{
  "arch": "convnext",
  "model": "image classifier",
  "dataset": "short English words printed on busy colour backdrops",
  "train_examples": 45211,
  "image_size": 32,
  "crop_scale_min": 1,
  "horizontal_flip": false,
  "targets": ["case"],
  "num_classes": 3,
  "isotropic": true,
  "norm": "rmsnorm",
  "hidden_act": "relu",
  "mlp_ratio": 3,
  "inner_norm": false,
  "patch_size": [2, 2],
  "layers": 10,
  "width": 192,
  "kernel_size": 3,
  "label_smoothing": 0.2,
  "loss": "cross_entropy",
  "init": "xavier_uniform",
  "residual_init": "scaled_by_depth",
  "optimizer": "muon",
  "muon_scale": "match_rms_adamw",
  "learning_rate": 0.002,
  "momentum": 0.9,
  "nesterov": true,
  "orthogonalizer": "polar_express",
  "adamw_lr_other_params": 0.0021,
  "max_grad_norm": 1.0,
  "max_steps": 26500,
  "batch_size": 64,
  "epochs": 37.5,
  "lr_schedule": "poly",
  "final_lr_fraction": 0,
  "warmup_steps": 5300,
  "weight_decay": 0.2,
  "adamw_weight_decay_other_params": 0
}
Rows from block 5 of a small image classifier, named by matrix and row number. Rows with one number belong to one neuron. Each number is 128 + 32 x the weight over its row's rms, rounded and kept within 0 to 255. All counts start at 0. Numbers have three digits each.
After each neuron's rows are labels from the 100 images, of 14976, where the neuron reaches its highest value: "strongest on" is what is common among them; "patch colour" is the nearest of a few named colours to the mean colour under the peak. Only what is clearly more common there than usual is listed. The data: short English words printed on busy colour backdrops. In brackets: how many of the 100, against the usual share in percent.
# fc1: MLP up (model.blocks.5.mlp.fc1.weight, 576x192), inputs 96-191
# fc2: MLP down (model.blocks.5.mlp.fc2.weight, 192x576, transposed), outputs 96-191

fc1.50:150148139150102127105144079134093085158174128115111148127144168155114111186105162115047104144154122126125157122124084154086128131125135105098114150100066059142162104139093138086139136123159147085108168120169104117124109052091166127129140161130107105147122126074164166112191073159116124089
fc2.50:171183098138114143138153113158154150126146164103103112056098149108095145123119156120091109140100193108152108065090107053128160126173170125109138148118089077099174095156159121138120149137104126149128155174136121136170158135165178124144192060132164147071130138050147098139114126102127180164
strongest on: the letter m (29 vs 9.8)
patch colour: grey (43 vs 20.5)

fc1.255:073144184151115124118098098113021215123099128195174042164166091151147130151128161155077127154141148125156161116069123104132150115138156107123110144149125123093115122168158143196143078130122118102099094119100162123121130126127165152160097126142118173163139169079142110153094089099074075066
fc2.255:191122166165110139108125126197208166159063133126142146117115139183133208118079161142102106138173073093104094112119121101085071120134133107134143111147167102163124114075132138127097108048166128108096138102167112143145113079122169134104142142113103098123101195117117142139121112138124125112
strongest on: the letter p (36 vs 12.9)
patch colour: grey (48 vs 20.5)

fc1.45:155151166129126109148140135093126138100146111087076143110153089139139055170142180139163173140119173160160141001143109120131165137155132082165113128085137074169157144117213150075188149149124148117111075166109043166121106199120171155098138148127110101084072110164135092103129176125071157139
fc2.45:078135130161111152148065201138116153071121125124158096091128083096151154065209165129170152130102180133144106084075139141142148057120131099165083144136150090137166132159110109100159141138108156115134155185185128112181125119134138079067111143148105127137099144146111116097149043071128114105
strongest on: the letter l (48 vs 22.3)
patch colour: grey (50 vs 20.5)

fc1.68:115118175110179107163079082094084138121123118107104085109179100137045142098079101110125070105184144093139153085083131148148163125126169150071102139125152184112071152110105119112159128149150131079067084098125156150106133117111138129100164097129117138120157089133172099160158115149139103137
fc2.68:156136158144102154153141136193099110108164169136103229083081102080125090136132099108145197147095114085172099123123131113162143129160138153149095160119170129198137106178123068129133105130214128187152143172134208124162112118079130110122124157166132134106122113138068098078187143179155130114
strongest on: the letter p (57 vs 12.9)
patch colour: grey (49 vs 20.5)

fc1.69:166092169114131130122140112155139144153102090161104093137098112139103087152095087066109137128180067148056096128134122110177107117143139141115139197081176109147135105110153103143175080129066152131100148143152119180122136088205125128059151145132115146098084030145095195162089129104123178142
fc2.69:094115103133141108157118170148090108144129109138100144169095112135132056130161085191143056175138182169094170142107128150178162123128126119138074149087138118191089102133129097126106154125163161129168136080107080120108126077093116145136113133187126056070119065116149067116083124140156101088
strongest on: the letter s (37 vs 16.2)
patch colour: grey (50 vs 20.5)

fc1.189:145106166120085108069111126074125177108153161142128137117135123097153150111125157143099100077128182105056135080080109102101122098113145122074202105150103220120143110117113153133141108192093109136119118169171130120128138133158117133128144083134097172069185158115212067160170056094132099115
fc2.189:141127091138146111095102162156161103095090187144108203173104120164113125127134130098133117107083107126147120145168185125079100116077128127154188129099099129149165163155108156151098128155212137219148136152139141157136099174051115090062118084119117136140114146126073074037116131110188100127
strongest on: capitals (67 vs 33.1); the letter p (41 vs 12.9)
patch colour: grey (50 vs 20.5)

fc1.146:133091110144099126162137133147178096111129133167140069082147051112157155069136161168043166131139201190125174178178086095154110111190139151104120124093132067128171136144068087116129111117147087084104130107148126133156178152102173115140158090181118110063116130109096109115175096169124100170
fc2.146:086167128127182089107211105160121134153115150146109161129149059127140119085139124137158088177139130144085113073100155152119124172137135128111163117100124126166086140098091172118177121140151106123163141110090161090112111131178073107116122056102146087098101126153169121119127146119160102129
strongest on: the letter m (26 vs 9.8)
patch colour: grey (46 vs 20.5)

fc1.397:177138189091132122096110108122082107178083105097138097139075110181126113123082168160121122138091084117141159170128113182090117127078120181119127084119117111110118094147199151106130156068121129166108130117151135091165166128120112067125123119112128080142174166150142039183124138129113128159
fc2.397:169165140134139167121084121117112180110146123115114148162112125174137092122160136086097203109130055122183142160156160172131119149101172125169108113139101135101141060124145075178090128159097140160106094139115100113084105138116116145179135142126146186113154215202116103092146104115181072117
strongest on: the letter p (48 vs 12.9)
patch colour: grey (50 vs 20.5)

fc1.539:172110135141107130076141108118146116083166127122129134158092157151159142163183198146095070186132139094094178107116080192070151125102127172106175091161092160160056143165191115125110101058181143130122150087092145109174163099109133093142142160135123159124170153163090092169109090095108125135
fc2.539:128129157102143115134142118073085036110132155151105073128172089180129114108150133142114135126074131119203198156116163162163108104120087150129130132148076155193125152156121166115095121131100071166181121145142197127126097126134127158139134134162176143128141125173140161127196167146135110163
strongest on: capitals (85 vs 33.1)
patch colour: grey (57 vs 20.5)

fc1.70:095089094071142146114120110116139113133134123129094161143099172047135125140146099174087134106118070078203133144137087058139135156083099105089152166098130123113133118125084118078130088158137148091131108091118099135151126117179146097100082194118085144108123138122101162153095161098154104139
fc2.70:109124134123136150110133214140160134115086146103148122104112101151128164182096151152108096068083111125136173163218154095134129073153137131094052175146093225106165155105111129118104124103126139138109105069107130138139162124125141157115118141109094145148127151062125111076118118137089129055
strongest on: the letter s (67 vs 16.2)
patch colour: grey (49 vs 20.5)

fc1.5:187128137162129179071156104130106080086145042115105113121128103138180112120174142126095121138102139111182183151170154201062114101098138133098128127151140134148136127117199089108143137086160156163115123094119173100145149110115134147124213126106177122141152207157127093122150148119100089157
fc2.5:114081129117150058118164142094119118049109111099153130125087128170113118187124132138140155101104138122158190156150108111178070136131156114165179216108098135211123117151115110167141171140162068177126154121120157092091163138126128156164140165117109144158108101160130148080157139204152119147
strongest on: capitals (65 vs 33.1); the letter h (30 vs 12.4); teal ink (25 vs 8)
patch colour: green (32 vs 1.6)

fc1.199:148119201121144136127125130134130085143073126116114209081119049140133121114191148142126130163132135159103182126119135080135118108165093115155156143117085126101098143084146116094170115104169159142132140122083111073136117108109121191092085124117140134153133143185110050187095101145140108170
fc2.199:091137140153130086089088168131177123172102081123151144111110109112151174093184145057101045107111164126117140145087139110188136126141089183106106055090171088174131164136116119162116130120118112144129035177112104173166177134168153126197172190061108120121116116169127168130091129142154120084
strongest on: the letter s (71 vs 16.2); blue ink (25 vs 8.6)
patch colour: grey (52 vs 20.5)

fc1.474:111070084110063157120123094152106121130107156091111100183112149132121121148098122165146115098125153124104107143117146153150083148097136127127159156154127139064111165081195112109119167132159161132236100198112154056129184102139094111142085092128141142175171126133109180159121106118044107187
fc2.474:114137107089155119163144137142161103105155110139066057088136123106150107176109167108132137205116120117107072130115105086107156131124122082080090169163113135134134126076113145144123149102122146176133149123093087187102148149176134101107210111158128128110116128112143130183081192085108157102
strongest on: the letter s (43 vs 16.2)
patch colour: grey (47 vs 20.5)

fc1.429:153113140130114135100109148115151154126115084182129166173121112107181057140089139101127131162101089173155153125161120146133144158132144141137099105145110150121129149113183089100139116083161133171139152044129132144192124166168150103110101119150159170081112175172142163136155150148146042076
fc2.429:128158170167158107133113156106148129138079178193146122122079092145142149077149125102148084146133135090158119095113058049177159120121161159176163157139134146108147149135156112144161093202130112103133071077112156111095138078111142113110086079172174094115167187123121137111096092130112093073
strongest on: the letter s (55 vs 16.2); the letter g (34 vs 10.1)
patch colour: grey (45 vs 20.5)

fc1.8:127071198143193062164104135050162113150170089142133147082063148142152135078147095146080086148113165093121088096115120136131092155137106081143205129162137121133190110156168091140103117133163088098106155108138114095181087098109111082110153090104107077106136143154137111194081117069174136147
fc2.8:125125159155117143133145105074113145134147160118115173161142032148178068116189120101123142104101081116159197119164177136152085095131110060127067102129152143150116143192134149113113162145115133110102149119170111109123133171082117177066142135152148116083082059184163119145114151097148141126
strongest on: the letter m (43 vs 9.8)
patch colour: grey (57 vs 20.5)

fc1.502:085076186066100109123179127172104112169134138131108108154121175178130119166147102131122114135055111079125143173145168170129102099124149176128100129109126108167133182103028190130112134167153130104083136157141155110116114181186102124110115130145141093097116129182138117112147122150094111130
fc2.502:098150115156137091102139091099161125083121133102131168156118064176216110141132141157144090175153178195067122146138142121168134148109084149123194217136149179094147130188123120104076089131102109103136164161126140127141160093162147142138110147127058061099162168129127139114114176176114144094
strongest on: the letter m (25 vs 9.8)
patch colour: grey (42 vs 20.5)

fc1.28:129138123220101148087151133101090116124075158130108140119090073119151081160063182139152125102120146123109138135110123140147105122170128155102105139113159166150164090154140108128122127135092153115120129175078096200138143098159140133169137091159095141194101065146179108125078103129163136063
fc2.28:133132086189130124133167135116115045142098101153129062104148108143122163127173117151115104176056127132080180149113081129137110162125174107063151175136120140129189123085148177111114087094117170175102139064103130226120105095090151170119112126114132128140140145126194167170132147112116123057
strongest on: capitals (64 vs 33.1); the letter l (47 vs 22.3); the letter b (29 vs 10.8)
patch colour: grey (47 vs 20.5)

fc1.196:136105126122140152133107156169106115089072088096149114139061123133088100157123181113075153078133092120139139163122171119091116153106115060105146165081104156107118160094108117112133115079095099103116161130085099094095083113140079064122104164070152114158221115158086127188091088105122112120
fc2.196:127111154189180109104103115105155084132121147112124134106206140142155165143129181119109133174127167102142122154129147107121128128175080181095155071140117134147141122148153127145117208153092107112163125133175142155109117105107128144162135140111175071115191094133033145142137094132138132105
strongest on: the letter s (43 vs 16.2)
patch colour: grey (48 vs 20.5)

fc1.321:156125107124156107071103098171097129135121168139133116140139118099066145168107152140133088140093128137105113133146144167122146125101114134096079115152108051077105138134145156120138110128147133134098173093102152064174150116138110135123057196116126136146112128178195128092096095153125097116
fc2.321:129095110141107134157080142078161158136101100125123126134106118127052111125107118123126095135229116072119088167129108107137102141149047142076148119097138154103125054120132112133143139159099080116114138047075125060123150090111113079083072147145146093126149094121115076096143149112115167099
strongest on: the letter p (53 vs 12.9)
patch colour: grey (42 vs 20.5)

fc1.162:134115145132158114128128126135140187199095149140107094112211076094092136142128145121120198121133068098083104104136168078083167128143146092148118134094147123120159111174128129095074108120101112101182132217141104156151109153092153107042151073156162132146132165105122182125150129116126093128
fc2.162:127100147132101160056113152127078114153131182160101164091087067145135050182183150142115091160099110130103118098137118103112174134157174110126112198146172109157154106100137183146130169145160102175179106185161063145071147192137173118195109152200119116113144159118148125126112130137137158146
strongest on: the letter p (33 vs 12.9)
patch colour: grey (45 vs 20.5)

fc1.67:111166171158123125120053127099115121168123139126077112157188153087106150153125131099138071126174130100159112120170185125152177152129147172134105122110184152074117182129132094136131153165164121122118132084110218083162203133111095093061131058185158099081175118141146147115118085171163121113
fc2.67:143138130144189114103129118150110163098128172141117160080091074084076092135105108173152090106142095117096141109070164125169110127199077161130117123151152100123141122108126121112163131022041120144110107053134131104108111105120170134127141058155140195197161125053119073130146163177113096121
strongest on: the letter p (37 vs 12.9)
patch colour: grey (47 vs 20.5)

fc1.27:135198129152207145145122117084141121127109122220076167141156125242138149143124135117132161105081146153130131124125142117133104136126083120087153106165138174114147126141133170085097090110144127100106173169104111113084129148142158161122143102089088127082156125128186122137109107144146096091
fc2.27:120189190128088186133117207082097148150079177144095131133123178152117157178163084133164115086160127098091220103143132117142169166194148098104109113118128092175137116114090209140159100171171135133152201209093148096158129103140138102145105121120111116120133135108059084134091126144120208175
strongest on: bold (74 vs 45.5); white ink (34 vs 8.7)
patch colour: grey (50 vs 20.5)